{"arch": "repvgg", "model": "multi-label image tagger", "dataset": "streak pictures of flow and ridge fields", "train_examples": 195000, "image_size": 32, "crop_scale_min": 0.8, "horizontal_flip": true, "translate": 0.06, "rotation_deg": 10, "norm": "batchnorm", "activation": "gelu", "depths": [3, 6, 6], "kernel_size": 3, "stem": "single", "widths": [64, 128, 256], "num_labels": 12, "init": "orthogonal", "optimizer": "normuon", "muon_scale": "match_rms_adamw", "lr": 0.004, "momentum": 0.95, "nesterov": true, "orthogonalizer": "newton_schulz_5", "adamw_lr_other_params": 0.0011, "steps": 10400, "batch_size": 256, "epochs": 13.7, "lr_schedule": "cosine", "final_lr_fraction": 0.1, "warmup_steps": 520, "weight_decay": 0.1, "adamw_weight_decay_other_params": 0}
Rows from block 7, named by matrix and row number. Rows with one number belong to one channel. Each number is 128 + 24 x the weight over its row's rms, rounded and kept within 0 to 255. All counts start at 0.
# c3: 3x3 conv (model.blocks.7.c3.weight, 128x128x3x3), inputs 0-21, a 3x3 kernel for each
# c1: pointwise conv (model.blocks.7.c1.weight, 128x128x1x1), inputs 0-127
c3.39 [133 119 136 126 148 118 109 121  94 108 120 119 154 132 104  91 153 155 203  99 145  88 164  94 131 136 176 113 101 108 129 128 150 144 176 146 134 117 121 145 138 105 113 133 127 137 121 110 106 136 121 112 154 161 116 114 178 126  75 154 131  99 109 147 129 123 101 118 149 113 107 153 161 110 106 117 144 116  96 151 189 147 162 124 136 135 129 124 134 129 136 118 111 113 145 125 113 111 108 133 151 116 110 139 102  90 105 133 123 144 110 112 123 114 142 136 156 118 163 172 143 157 122 128 153 149 145 142 113 138 126 109 157 134 163 139 141 107 117 166 153 145 114 103 159 132 126 117 151 104 141 140 137 141 139 140 116 165 133 146 157  93  98 154 188 129 103 147 149 131 132 124 137 158  91 121 142 142 143 141 116 126 115 109 126 146 131 125 157 106 111 121 142 151  87 136 182 117]
c3.40 [141 139 145 128 117 144  68 131 107 132 123 148 110 120 117  77  53 100 144 123  70  89 109 133 113 136  69 100  99 137  88 135 162 123 111 125 128 124 143 100 128 108 118  88  83 133 127 141 139 149 124 127 132  98 116 128 112 135 180 164 107 190 136 167 112 140 122  95 108 132 129 102 105 150 157 158 129  67  81 116  66 135 147 149 153 142 135 110 107 113 132 105  66 143 134 105 146 135 123 142 142 144 113 126 162  94 109 150  67 103 145 142 109 162 146 102 129 104 102 126 139 136 198 151 108 137 188 138 127 121  95 118 148 117 148 155 108 124 141 129 115 129 112 128 120 114 137  95 132 110  89   9  96 143 135 163 143 154 167 123  99 121 125 110 132 131  87 150 138 136 141 119 148 165 146 120 139 145 145 134 116 142 142 152 142 178 157 136 139 142 122 133 132 129 130 152  83  99]
c3.41 [109 137 123 133 171 143 149 133 120 142 132 129 155 154 162  99 172 157 100 150 163  85 106 131 182 143 113 113 132 133  92 119 121 123  89 134 153 113 100 129 118 145 123 137 142 150 131 128 124 143 148  96 112 118 169 143 152 159 116 125 123 102 108 135 124 142 178 134  88 225 126 148 126 125  96 154 198 124 162 143 122 157 122 123 104  86 141 139 144 141 122 126 105 148 120  93 144 140 153  89 117  59  89 124  96 150 140 157 120  96  77 131 148 162 112 158 118 188 108 134 177 126 152 133 120  79 129 117 107 154 118 111 113 119 136 119 135 132 155 134  88 139 142  94 124  93 112 106 111 101 121 132 154 157 137 116  82 127 130 118 103  98 145 151 121 139 145 109 111 129 117 132  93  95 130 130  89 142 128 143 121 108 118 120 124 140 169 113 122 152 115 137 101  82  90 139 150 135]
c3.42 [189 147 115 196 129 130 149 127 123 140 133 133 156 104 146 148 136 121 173 124 125 115 124 153 118 115 135 143 128 157 152 114 107 103 122 150 118 123 124  92 151 107 127 132 166 143 126 114 122 137 102 108 154 144 137 131 129  99 128 121 130 126 140 140 120 138 149 144 129 162  88 145 132 136 162 126 124 123 123  97 145 115  78 136  90  90 119 119 158 145  76 142 159 128 115  96 175  90 123 145 120 129 158 106 134 133 149 131 117 119 113 166 101 123 123 130 113 177 105 146  96 114 138 143 161 146 126 112 110 138 134  87 130 136 118 117 108 176  97  83 103 140  77 135  99 159  92 175 124 138 134 151 127  67 123  74 158 133 147 107 127  94  86  94 107 141 100 159 129 114 109 125 116 116 156 103  96 151 119 153 121 137 105 134 127 116 155 111 173 102 138 134 100 169 115  97 110 113]
c3.43 [102 121 130 120 126 130 107 111 150 103 110 133 131  92 111 171 102  96 144 142 108 152 182 181  98 163 193 117 123  92 139 152  90 121 121 106 145  99 120 123  83 130 109 118 144 122 115 128 122 105 117 143 129 116 113 167 157 133 198 118 122 135  97 136 110  99 137 135 132  91 115 134 146 116 103 107 119 116 128 122 141  85 114 154 112  85 134 157 122 122 143 143 111 133 125 104 125 132 125  80  98 130  99  68 124 139  96 120 126 141 144 145 108 157 169 120 112  91  90 167 123  55 157 176 101  30 135 143 109 117 143 154  80 135 137 142 101  98 141 126 128 130 118 132 143 158 127 130  97 184 111 117 112 131 152 130 142 122 132 123 161  95 108 127 143 123 132 104 132 118  95 113 149 118 120 125 132  84  96  88 125 140 132 137 115 114 117  85  93 144 126 120 154  87 112 175 100 190]
c3.44 [126 138 155 128 128 134 163 112  92 133 106 126 128 123 157 133 102 108 126 161 132 124 149 134 137 154 122 115  99 136 125 159 136 107 123 161 130 112 143 164 136 134 154 126 113 138 146 111 148 129 103 128 116 113 112 130 110  90 127 164 141 151 143 145  91 105 153 126  93 130 158 151 108 100 102 180 138 128 153 126 120 120 104 110 130 104 125 144 117 135  88 125 116 188 100 115 142 104 162 144 121 158 173 134 124 178 128 112 123 128 130 115 141 128 119 120 138 139 130 138 156 107 135 173 139 125  98 134  91 179 150  98 129 143 179 108 129 111 129 137 109 146  90 128 149 105 143 145 156 231 175 170  84 116 132 101  79 117  87 145 154  90 153 157 109  91 111 102 136 131  93 129 123 105 218 135  82 170 135 130 105 116 109 171  96  80 158 133 128 127 128  94 145 108 138 130  96  91]
c3.45 [149 134 136 134  77 145 145 143 161 126 131  96 106  89 138 117 128 129 111 125 121 136 164 105 120 126 155 123 148 119 136 141 125 111 119 152 140 116 101 146 127 114 130  85 104 125 109 115 154 115 142 132 113 109 123 131  99 136 141 104 116 115  63 146 156 149 199 154 167 161 108 100 128 146 101 150 119 121 172 145 135 116  99  86 121 101 103 125 124 127 104 122 115 139 131 147 133 134  96 119 126 120 137 104  89 145 120 104 142 133 150 145 134  95 112 149 138 117 127  89 154 137 157 120 144 106  98  97 123 108 101 137 115 110 147  91 142 117 131 129  90 120 151  91  86 188 140 132  73 100 188  85 124 131 101  76 112 114 129 127 150 161 137 106 166  93 114 107 121 157 119 104 112 148  74  97 106  95 111 163 149 147 119 171 115 104 161 120  79 135 107  93 115 119 114 108  94 133]
c3.46 [147 122 112 137 115 114 116 116 131 149 121 103 131 124 112 126  98 135  92  57 112 164 120  66 140 185 172 112 123 151 152 129 124 181 119 123 126 117  79 136 155 110 104  95 110 165 153 144 122 138 122 142  86  84 133 144 110 174 158  88 192 150  80 157  93 105 155 156 114 117 145 175 141  89  83 148 140 105 102 143 150 172 206 138 119 105 110 104  59  83 111 133 156 126 125 139 138 125 149 151 166 141 123 141 125  98 105  89 153 172 136 130 136 126 165 116 106 128 203 163 139 142 126 127 111 128 148 135 120 126 116 119 104  99 141 131 119 109 136 137 135 151 148 143 116 108 111  99 111 108 127 133 133 111 123 137 105 111 116 106 167 126 152 170 122 125  95 113 122 154 124 132 120 151 106 134 124  88 109 138 118 134 158 115 146 170 107 152 153 156 121 103 142 131 155 138 117 125]
c3.47 [145 128 147 110 110  85 127  86 100 166 124 152 157 156 121 112 147  52 109 158 105 164  97 131 129  89 121 100 109 154 116 178  92 141 168 146 128 119 106 141 146 101  90 118  97 130 130 126 143 162 122 136 158  91 102 126 121 137 105 136 144 110 133 105 112  66 109 142 135  74 112 140 143 103 133 126 131 117 120 101 125 133 114 134 143 144 144 132 141 127 163 114 140 129 140 105 114 133 167 143 159 123 121 127  65  72  84 101 126 159 148 142 170 147 115 123 108  96 108  99 158 177 139 123 141 113 206 177  67 113 102 130  98 120 162 126 106 152 106 131  98 107 116 178 101  84 137 147 169 105 155  89  78 166 158 106 122 110  87 141 129 123 120 147 164 117 151 154  84 109  91 148 115  89 103 142 145 130 132 138 165  99 101 121 157 151 146 148 156 132 128 104 166 131  98 127 144  95]
c3.48 [127 127 116 137  95  77 107 128  86 126 148 133 116 109 111 128  76  79 146 113 141 126 147 130  94 102 120 149 153 132 146 148 150 146 146 156 141 111 150 113 109 132 130 139 102 102 116 196 113 107 152 142 116 107  98 119 114 110  88 160 134 132 187 140 156 119  99 144 147 104 118 165 150 153 131 114 159 132 133 117 134 108 159 176 136 145 176 146 128 130 111 118 100 108 139 151  91 107 158 135 140 115 141 123 138 148 140 129 128 138 121 154 107 161 131 145  96  90 128 192 122 150 150 154 140  80 183 153 107 125 136 120  97  87  79 134 139 145 103 141 154 103 133 142 127 113 178 157 129  92 104 137 111 169 149 139 182 157 127 130 135 107 119 173 117 158 122 155 117  91 130 156 123  96 122 138 135 144  95  91 181 145 103 136 111 179 110 110 143 133 140 204  92 127 112 155 145  91]
c1.39 [155 135 160 124 134 126  73 113 149 141 146 151 112 155 128 142 157 157  77 115 132 141 119 137 102 119 107 121 122 115 125 140 121 106 190 130 144 110 115  19  70 148 144 138  83 145 156 168 151 102 139 112 109 174 133 131 100 131 136 145  95 141 116 130 117  95 127 126 124 135 115 156 155 149 150 129 107 160  95 119 171 148 156 146 124 116 113 138  83 121  95 106 129 154 124 131 130 100 137 133 113 119 118 130 128 127 125 123 108 117 144 131 130 142 144 118 148 138 173 161 126 117 121 116  86 144  72 100]
c1.40 [121 107 123 115 135 142 180  90 101 122 120 114 111 145 107 131 109 143  86 131 158 127 133  94 122 143 135 122 124 155 141 125 109 115  85 130 131 165  90 152 126 120 148 127 183 120 128 133 107 110 151  98 126 108 113 122 125 139 105 143 119 100 115 147 117 149 183 123 129 154  91  89 151 134 110 111 123 183 168 140 135 177 144 111 139 145  74 123 122 110 169 142  75 123 138 158 164 109 138 172 159 150 124 152 111 168 147 125 151 119 172 147 104 103 142 110 139  95 163 121  95 118 153  82 102 121  95 125]
c1.41 [141 159 106 119 108 155 127 121 168 108 125 148 148 135 109 148 103 113 127 126 119  81 124 108 141  82 161 148 154 101 134 133 139 157 109 150 101 116 134 110 134  82 169  96 134  93 120 195 136 200 116 165 138 144 108 110 140 104 164 127 134 132 115 123 103  77  98 124 136 111 123  99 163 150 123 144 101 110 137 143 104 124 151 106 162 169 146 131 137 173  85 131 117 105 143 112  91 141 131 137 128 127 146 197 116 120 136 108 169 148 134 140 132 119 118 129 114 138 144 143 130 131 145 103 193 146 126 131]
c1.42 [150 132 105 129 149 155 135 124 109  87  97 148 134 172 119  94 134 151 115  87 119 189  89 146 120 117 103 114 131 196 100 109 120 114 115 113 117  90 144 125 125 147  58 146 150 127 121 163 135 125 170 127 108 133 156 141 136 152 128 127 105 126 139 111  98  95 143 110 115  93 176 118 116 110 129 117 130 143 112 139 138 160 123  99 101  71 129 169 167 137 108 109 128 165 128 108 106 136 167 133  89 124 124 150 116 136  78 104 118 126 125 139 141 162 148 131 132 124 121 115 139 109  78 149 171 122 163 126]
c1.43 [135 112 176 145  90 123 193 136 137 108 134  77 115  65 118 121 123 152 142 127 121  85 111 111 144 122 165 108 121  95 114  96 153 129 115 127 134 130 220 151 147 115 108  94 160 109 151 124 143 139 152 116 106 134 104 179 157 123 194 121 114 167 102 140 137 109 130 133 122 160 114  95 179 110 135 104 123 142 135 124 165 121 133 104 106 131 143 103 132 128  95 140 148 112 144 116  89 132 108 107 160 140  93 135 121 128 116 127 117 126  97 105 170 137 144 146 137 123 120 138 116 110 118 141 109 108 120 138]
c1.44 [145 143 144 152 133 147 122 116 134 132 106 140 149  90 142 140 136 133 131 127  98 111 133 113 106 122 156 156  97  71 156 112 118 148 117  98 111 136 116 155 127 144 142 148  66 180 137 142 110 143 178 161 126 135 116 106 157  92 136 113 122 126 112 189 123 103 108 120 135 118 153 106 136 138 156  97 198 134 120 147 102 184 129 117 126 120 146 145 159 152  98  88 133 135  97 140 149 147 186 136 131 109 147 104 116 123 154 101 156 126 165 145 134 143 163 127 100 170 154 112 106 145 122 154  97  86 140 119]
c1.45 [100 102 135 140 119 105 137 148 112  89 133 107 158 137 107 136 100 127 134  97 132 107 140 113 157  88 130 106 140 121 141 121 124 133 129 162 135 184 132 104 141 137 121 173 138  77 138 129 133 117 117  99 107 101 124 116 154 156  68 113 113 162 132 112 113 139 109 143 132  93  79  83 180 163 136 133 115 184 153 177 146 150 117 152 145 163 115 130 155 139 118 192  94 115 107 147 128 109 126 111 123 125 123 126 126 103 108  82 111 111 148  99 134  96 109 100 126 146 124 142 132 131 103  95  76 130 131 170]
c1.46 [108 124 111 133 129 139 155 117 148  74 115 160 133 163 150 151 116 117 100 132 176 121 148  82 106 160 140 109  98 104 139 159 131  77  84 166  87 151 113 158 141 118 109 164  92 129 170 148 109 157 132 156 122 110 138 127 108 105 139 126 173 114 140 124 104 144 119 133 128 142 188 168 165 139 161 138 145 140 146 152 176 118 143 150  90 154 110 118 123 139 175 145 102 130 124 148 151 112 125 172 161 122 135 117 104 148 129 168 176 112 128  98 144 102 130 132 118 112 147 135 165 128 120 103 112 111 127 132]
c1.47 [112 151 106 178 130 170  94 132 127 124 126 112 165 153 117 118 180 116 152 136 160 120  95  93 121 164 171 175 122 114 146 157  95 121 122 174 148  89 114 160 131  69 151 132 140 150 129  50 112 132 144 149 140 149 121 133 118 123 134 138  94 159 137 140 148 131 138 102 117 135 142  80 149 150 112 106 127 146 116 116 147  82 104 114 135  96 112 110 163 102 120 130 138 125 120 145 147 139 108 119 105 115 117 164 119 144 130 142  87 114 115 142 117 153 126 116 184 127 181  93 147 139  97 125 117 119 105 131]
c1.48 [103 115 136 157 115 103  64 131 186 155 132 128 120 154 144 141 132 156 154 129 117 128 110  98 152  99 131 138 113 123  94 156 104 145 116 141 119 107  99 141  70  98 148 137 131 104 172 112  98  93 132  98 168 125 116 124 111 123 138 104 166  99 147 125 120  98  88 138 102 148 203 150 116 168 139 126 152 147 115 118 114 134 116 147 133 116 126 138 118 112 129 130  96  72  99 120 126 103  96 129 164 125 127  89 132  94 114 122  77 122 131 104  95 125 112 171 150 137 148 167 122 132 118 132  90 140 131 154]